config = dict(
    model='masked image model',
    dataset='seven-segment displays showing three digits',
    train_examples=97500,
    image_size=32,
    crop_scale_min=1,
    horizontal_flip=False,
    method='mae',
    mask_ratio=0.5,
    loss='mse',
    encoder_arch='vit',
    encoder_norm='layernorm',
    encoder_norm_position='sandwich',
    encoder_activation='gelu',
    encoder_mlp_ratio=3,
    encoder_head_dim=48,
    encoder_fused_qkv=True,
    encoder_bias='none',
    encoder_qk_norm=True,
    encoder_parallel_block=False,
    encoder_dropout=0.1,
    encoder_inner_norm=False,
    encoder_patch_size=[4, 4],
    encoder_layers=8,
    encoder_width=320,
    encoder_positions='learned',
    encoder_register_tokens=4,
    decoder_width=256,
    norm_pix_loss=False,
    decoder_layers=2,
    init='lecun_normal',
    optimizer='muon',
    muon_scale='original',
    lr=0.02,
    momentum=0.95,
    nesterov=True,
    orthogonalizer='newton_schulz_5',
    adamw_lr_other_params=0.00071,
    gradient_centralization=True,
    ema_decay=0.99,
    magnitude_pruning=0.3,
    steps=6900,
    batch_size=512,
    epochs=36.2,
    lr_schedule='linear',
    final_lr_fraction=0.05,
    warmup_steps=340,
    weight_decay=0.09,
    adamw_weight_decay_other_params=0.05,
)
Rows from block 7 of the encoder of a small masked image model, named by matrix and row number. Rows with one number belong to one neuron. Each number is 500 + 40 x the weight over its row's rms, rounded and kept within 0 to 999. All counts start at 0. Numbers have three digits each. After the name is the row's rms in percent of the matrix's.
After each neuron's rows are labels from the 100 images, of 14848, where the neuron reaches its highest value: "responds to" is what is common among them; "patch colour" is the nearest of a few named colours to the mean colour under the peak. Only what is clearly more common there than usual is listed. The data: seven-segment displays showing three digits.
# fc1: MLP up (encoder.blocks.7.mlp.fc1.weight, 960x320), inputs 0-159
# fc2: MLP down (encoder.blocks.7.mlp.fc2.weight, 320x960, transposed), outputs 0-159

fc1.107 133:525490500435440469479500513496468470525506500500509482500512530491516481475500500500500539499481512474516458500493442483438500508532493488523489471505540532442500635462451405500500500609509500425500500478534498519508422541525557434510545425436478449493445500475522499469488507390564500489514500509502500468500485514485500500526484500485535500500500500500554597500594475435500440482500500462500514491500485575525513486497526454498393470500512527452495434500508521475461538538500496
fc2.107 113:503560500518541511525442477484529434482499498500500500509480518531513484490502493447500485502500560491463530484500489500513500427433496501478500498534500466548434459565513593530554482442500467588485554504429500447484500514432500546512449529515500560535460522538510500500520507500500493525405475532472448500531500486509535491439500500500420500502460488500509349471506440493458500528487500504560500521444500500527460500500500540580566518493493423500456610557513500487530483422500500
responds to: the digit 9; first digit: 9; green glow; third digit: 9
patch colour: green

fc1.682 117:502554447534500529500529555546500529500500541500447496500425430549456500500376500492421529517510500500461500500555419500500500495499499476424528585545500544500518474500500523423500473500453475563509500452451500447505500500461500544500529500500402539481431500511483466489500500573580565411550521499597490584502496414500500500500500507463607531492500442497472487526523595547472498508397506500493500445500395500500500364471457486500512549500500541500523513544580458500586463461500500
fc2.682 105:546476400462434540536515525537551548504560522514618414450451498515506493510508500498390501638430500482502503524536419500628483472500500479509520492500500500497438479543613504500458500490450500500500613455473500432518544478500586500500470500514502551497536521500508500473500511500559500507409500481500502500412500504500538500543539491500500500500500500500500455509528492528410546558592546547500543534464442420511500500508528542564496451519500500500453480500481459404402532500462500
responds to: dark on pale
patch colour: grey

fc1.479 103:500470504514501500424474457500525500407500444476500524526518537500500430500500500442548468500532500462500540500500541584503495500541484534481435501539477443423567527497515604529484469432415500438514500525447490474434553438513545468533588500500542491471528500549485452506500578426580500500500396459559611521500500500450472456468527500501503476500560497500526484471535500421516522500500597569525508500534424500574500500534540427579613500562572483441512437460431500544529500409500500
fc2.479 092:500448460541431500502500495482411500500512500585584476500455538476500500520443498498541487510462576529421525500500508512565553459458500562437497500496500399500527560500532466500448503512531500450502445500479467510500420553500525486560448479500500500429500500500500452464556500563500500497461499505399491425500484493500500566500500500510509402512500500518500500500500472490466524507500345476472471543500500498520513500593500487576500500426500505519500500553505591434457467445500471
responds to: the digit 4; dark on pale; third digit: 4; first digit: 4
patch colour: grey

fc1.150 097:446503475528425461500514430500500478500498485500533453487500523551484531457504506500513486438576505500505486437475525628500500500500500425500500458500500553500441477539500526385489385414422500441485526500507497419498501500467537545500500500523519433490561462500516432525482563563433472466590500500497416519558555594500506433500500526465547594500500500500500489500529500473489500500463543492472500481568562491481519500482542500473494531500465577500500500532470456486500490536471500
fc2.150 116:500570500532486500574500518474489498500471534404487492500481500402465522527500497500500475552454500549500587461589462465500506495461500500466500496482500508444526500505488500560437581507500512539500500479560476617542450500500542500472474451519479581525413493515500483506462440414500478601474500500500561500524403500552500558500452553537499442458509500511512500506426500474517525500500500500571517515470500500469500444616500483529500502598500486467436437508513546500500476449506500
responds to: the digit 4; first digit: 4
patch colour: black

fc1.73 095:451500508443500511500499489500502531500500548449417500494500521588407500500500495500509442500410476500500500500543500563588416500527468496475501489572484463401489507533605500490489436454478446533478500483557500506500500502500501511500470493571455507542446545549536500481530520454477577498548471582500489557463529500474492527500488500483479500500500481478492502412476387481525500425500537471548460480500500438507609517529500500438484469500509500442500500500548503503535400549460546
fc2.73 104:565500491490483537501414442475459514500491500605546525552540500482512498500500546502408500502500500500454500572554517485500500516500572500447499519458479500503481512500501484512517486577529500487500459513541500541501562500500507500546421500507520478473500500566449477534543537584501443500500500443500499496524477513534462494460425500504500558495500543500566548504500564453500500500500467519500500502500500525586488508528500497556546410468601434500500479538500448513413524503500528
responds to: dark on pale
patch colour: grey

fc1.255 084:367500563463500552590494511524529500489542476546502500528461493500449485425486500545522500379535500518531500500546498436500498408500475510605396549534500553480500500495500528523470480500432500500492483507500424479500440507500473476450534500500488469518548500399500500467500419432500537485520397546469503500453548560483476554500462525500544528519500500495500539500469500500503500461496555477629532551500559472500500475558426500471444498500500445582500500505527413500500530500562500
fc2.255 080:500459527563500500449564430498549561485500509511473578500500474416492500450451527546511500522433500500571541500443478440500572475506562443468500500500453500415487500473370504518526504514445500421462609500500491541577502530500495401525500537463497521513500500527492500669535500557451471485473473531535500500430467562500521571500381520500465425383500500473421500487500469454500460518500526500469443512449500516459500468436538500478500500500505500500546529500494500500471516500561500
responds to: dark on pale
patch colour: grey

fc1.238 127:518500558475500500461500500538547554471455557556500500523503500521517476500415500470531514373514466448500500487570490499426575460553399496596500552446458545568500531423546500557542532507462500504508375492461500500499410537507505532541551470456500523517463519500486490431541500475493477492500490524500530536445500500500478519537500500437500492500508457544565559500500500353524528510471496526465560493549539589538500500587437400497484500500473613431500482500541540498376525500500500
fc2.238 074:483467432500443476500425500514519459493469500500469481443500500431448500492500546500538470500444559500531500500430475524579500500461519485532451500500492606500500505474500500484485453474515500538492485500541591500487500411450500428439425521560488500495540415416500549500500500500500500500500512500489461404595530500447473500464433500500555481500518500445500382436500444520485555500467419412500403459500500427514451500469512549518530574539529500548500534500560502504590521481500421
responds to: the digit 9; green glow; third digit: 9; third digit: 8
patch colour: green; blue

fc1.518 118:500522506452465460500479483513491457594471500547497440559500539580523500494483453459500500500488500442478503502453506547437486466517484500500474500500510500500448500457500449504511446425508500500500514509431500506477429462411524597442500420500500481469489500455500512488663535538464442447569613539516500548500528500556488500418500500514533529646548511457563500572500518511500452596535513500465522496592531436518500561555535533586484485430533576484515568569574417500494502545514500
fc2.518 090:447488535527500500539500560414505547415500443500512511491459537437469500508463592503497460536500514606550432500601516483500552500500487489500474474496481482511500531500423541510500529509504521500535467452565452516528561562622459437500536466500489483500500526500543500493414486500579482504500434452500519460500477497438500500500500500472483500422398498501456515460500538500527507426521484500563433511426532614480500454522500522536500500557521398500500412500434500511500456457500502
responds to: the digit 4; third digit: 4; first digit: 4; second digit: 4
patch colour: black

fc1.35 090:496500500555500566517531500510479573572500506475453566525486479500467500500443557500473500500500545527522500453472500513421517392448479543500410550583500500426500478500500500500500546500500437500500579500500451456557500506508550500495437465518500491500526496483500500500557500534497557594496481512425551501549447530611500555500466485500485500500500500515500500500524478500479503405560568474532420500500468500500464512489430498500477461483530500500476474520513493435571500398532487
fc2.35 084:500610427542462500490500406500467500464543509500500500500533424485484500500499500553431500535500500525543500500513500500500516491476526482500536493497548500500522500476475500501550516500515470543453500485423517529570566513608476516493454500518500443516541541500500500427527500500500513468400650428500518552496532500500548540513477500446500423551603472500500514526474504550496498500516500482532500572500500390512545602438500487550509388500500500500546496502614432525559455424500500
responds to: dark on pale
patch colour: grey

fc1.222 090:500500565511420530500500465359609461486593531500440463500477500509453519489581500547536500500571439465458506451530500507540512570596510386471574466423413500491500418500500500500520475502500516558540500543500585500500500509500477503500500500500410467479515525500487471500500500494500488500570441451455520533500500524539573500440529500500500477548490463534456500499546524500500500482500532500500546462500500500511486509550500415500526500478516500500500500500388500490489538500448562
fc2.222 101:500566500500466500552500544536500517500535556443524479532467500511500462500456500500500516480517500540489500544497541458545546500500538509490507481496530492500500550519500520500456575500500437488467512500533500500503515500518546585462500500498539445500500495500506500500434454506479528482500543517497500522500500540455505412506440504498497500554435466500515465503467500494499454500477500527494433384517500500472465431500485484524483479527500500500556462500500430514500596500424468
responds to: dark on pale
patch colour: grey

fc1.98 130:497500500500561537526579511470511463543537500546502500570500414528500490503400541521500401550462500587500487519500497508484535500411500500441505490517500483505493616513504452500500499571471538500500490459561570539446506497500499594501444467492397454500489496471500526500533500470500498577569489500500509500539482500500476601473500407500392500456536575467500514589557523530500436473553500423473466394525500500500541500510500485564433442550500544500500417500410510500549500525500500
fc2.98 114:471538490524528500534500515504500509460441545523539500403578504500470545533442462508508499500523500560500500524500431546469466477503500521500524475514588520561500511500559500500467500459547500550479500474486500481427510508500522531564529500406530500581550500541556559506500530475500535536518459446500440437582566474498466552422500507500562476500500500556551500465507484527383560526510528500572500449500452500483510501404481500503500548500567500500514607500500475500595550500478500
responds to: the digit 8; first digit: 8
patch colour: orange; green

fc1.490 125:500500570478500506541524500518561450500500500447471566500500483450500553459570500526565458533496500487499510500548617495510516497553500482521500497500500483538500511509500500539491500429456526500542500500500483500500469454435402500560500472500500571557409500500425498501500530423537500556495441500514478509417472434500500506430467477519461500467500564500448542500446503500494533500516424500530543515437466470500400534473508458551500516494590389500541575620500500524500488524477521
fc2.490 105:476455555441531557530463493561500519537500500513436503496441518500493525500506521500565431584529559464517424546516586569446534502491490449500554537559522500574604481500428468500521500500492541500484481511398452500543547452552464500450500610519432510519511500500500500398500535574515506461500503559546500500448500444490495564601500500500490510459492477500432430502481500500509585525495487497399595500486455465500525531500539564500500451490535555500500500490503543500525458384519499
responds to: dark on pale
patch colour: grey

fc1.614 089:436500493556409516500543544500500465490500500555460500475493463500561500500448421511500500533447536540500500482500500565500533500456500500533501609561500419407500500534455468463478549534499500566452500500501510500500556500500525572500500548500506418492481422542500586569541507500500530563500451497500529472500532438547500579481459525500438461516500564440500450505500460500496440500500488501560581500435445492462437500486500548500498551508579432500516432500540500460489500466634500
fc2.614 089:500522349572500500467500530500495530534533500553438540421543500391588395417534495527539567441467418500431500475416473569443456518500462479547566491415572500544453447507491500419500506424531464513553414498500500507494517567500500507561511553498559450500535455497500518478500525495500500506514483449464500448468539500552563582500515589539526475535562532439500523500453557500486556500495572500512464535469500500500500500415500445492501526481500500500501541517509492545477500500440500
responds to: the digit 8; white glow
patch colour: blue

fc1.666 122:509491517530564492382559500473500435478500500500489560454430500489513419570490501493504482564459507519463563574521500466520566500478446500510500515499500500500477500562500598500592510497560545486445500546525582467500505519518618500454496530500498500533500500530497508503450538432560500503499497541603560463500562492595522488475478500500500525500477478553545498454519516426507500499474500501500478501500500477530529523564533500480515426500477500491529457447470524500523500484490500
fc2.666 081:424533500526500467417497500463500536559512403462500480500489455463493519500439526498572519500487513500560500481543500500500529537505500500500438500505500553420489500500485539436500345447463500495500500517500485432494512500565618433500522528472545500500585558479492516500459570500484471463500515453562500454500546568471530474494500500549625498500500500500547500500485500500500583500412530530500454500500478500490500455462500544358464500502442500496537500500500500500500500521500474
responds to: the digit 4; third digit: 4
patch colour: green

fc1.448 110:451409489500491533488550485513539547526421537500478454551500499500517500500512520471499500500500459500466558466479477452484500500498500500568579531506546541558488462424547500475500500500500521457424491485512547465496494440560468555591500425500478497500572500462518484508646446486513512540500470530478565428500451500500500441535500500484500601511538386528519451498448479500545500404495500496465495500499443500536525532545445503463539438484422500507426497500500500565463476501481482
fc2.448 085:495425447492496551478495473500520536504501529500488500500536504500574539444500500558500524498500500500444532465512541518578545591483500502439476539500500500505561476500405465436468500500500500500521484500479500500500500463500404431500516459494500504492463511483500500508516500500462478512472489500454451533485430500500567500515501500500481527500553519483495517423562500572513507529457481500468406500500546482536385555400512501457488485484500481543501500545500454500392500559514500
responds to: the digit 8; third digit: 8; second digit: 8
patch colour: red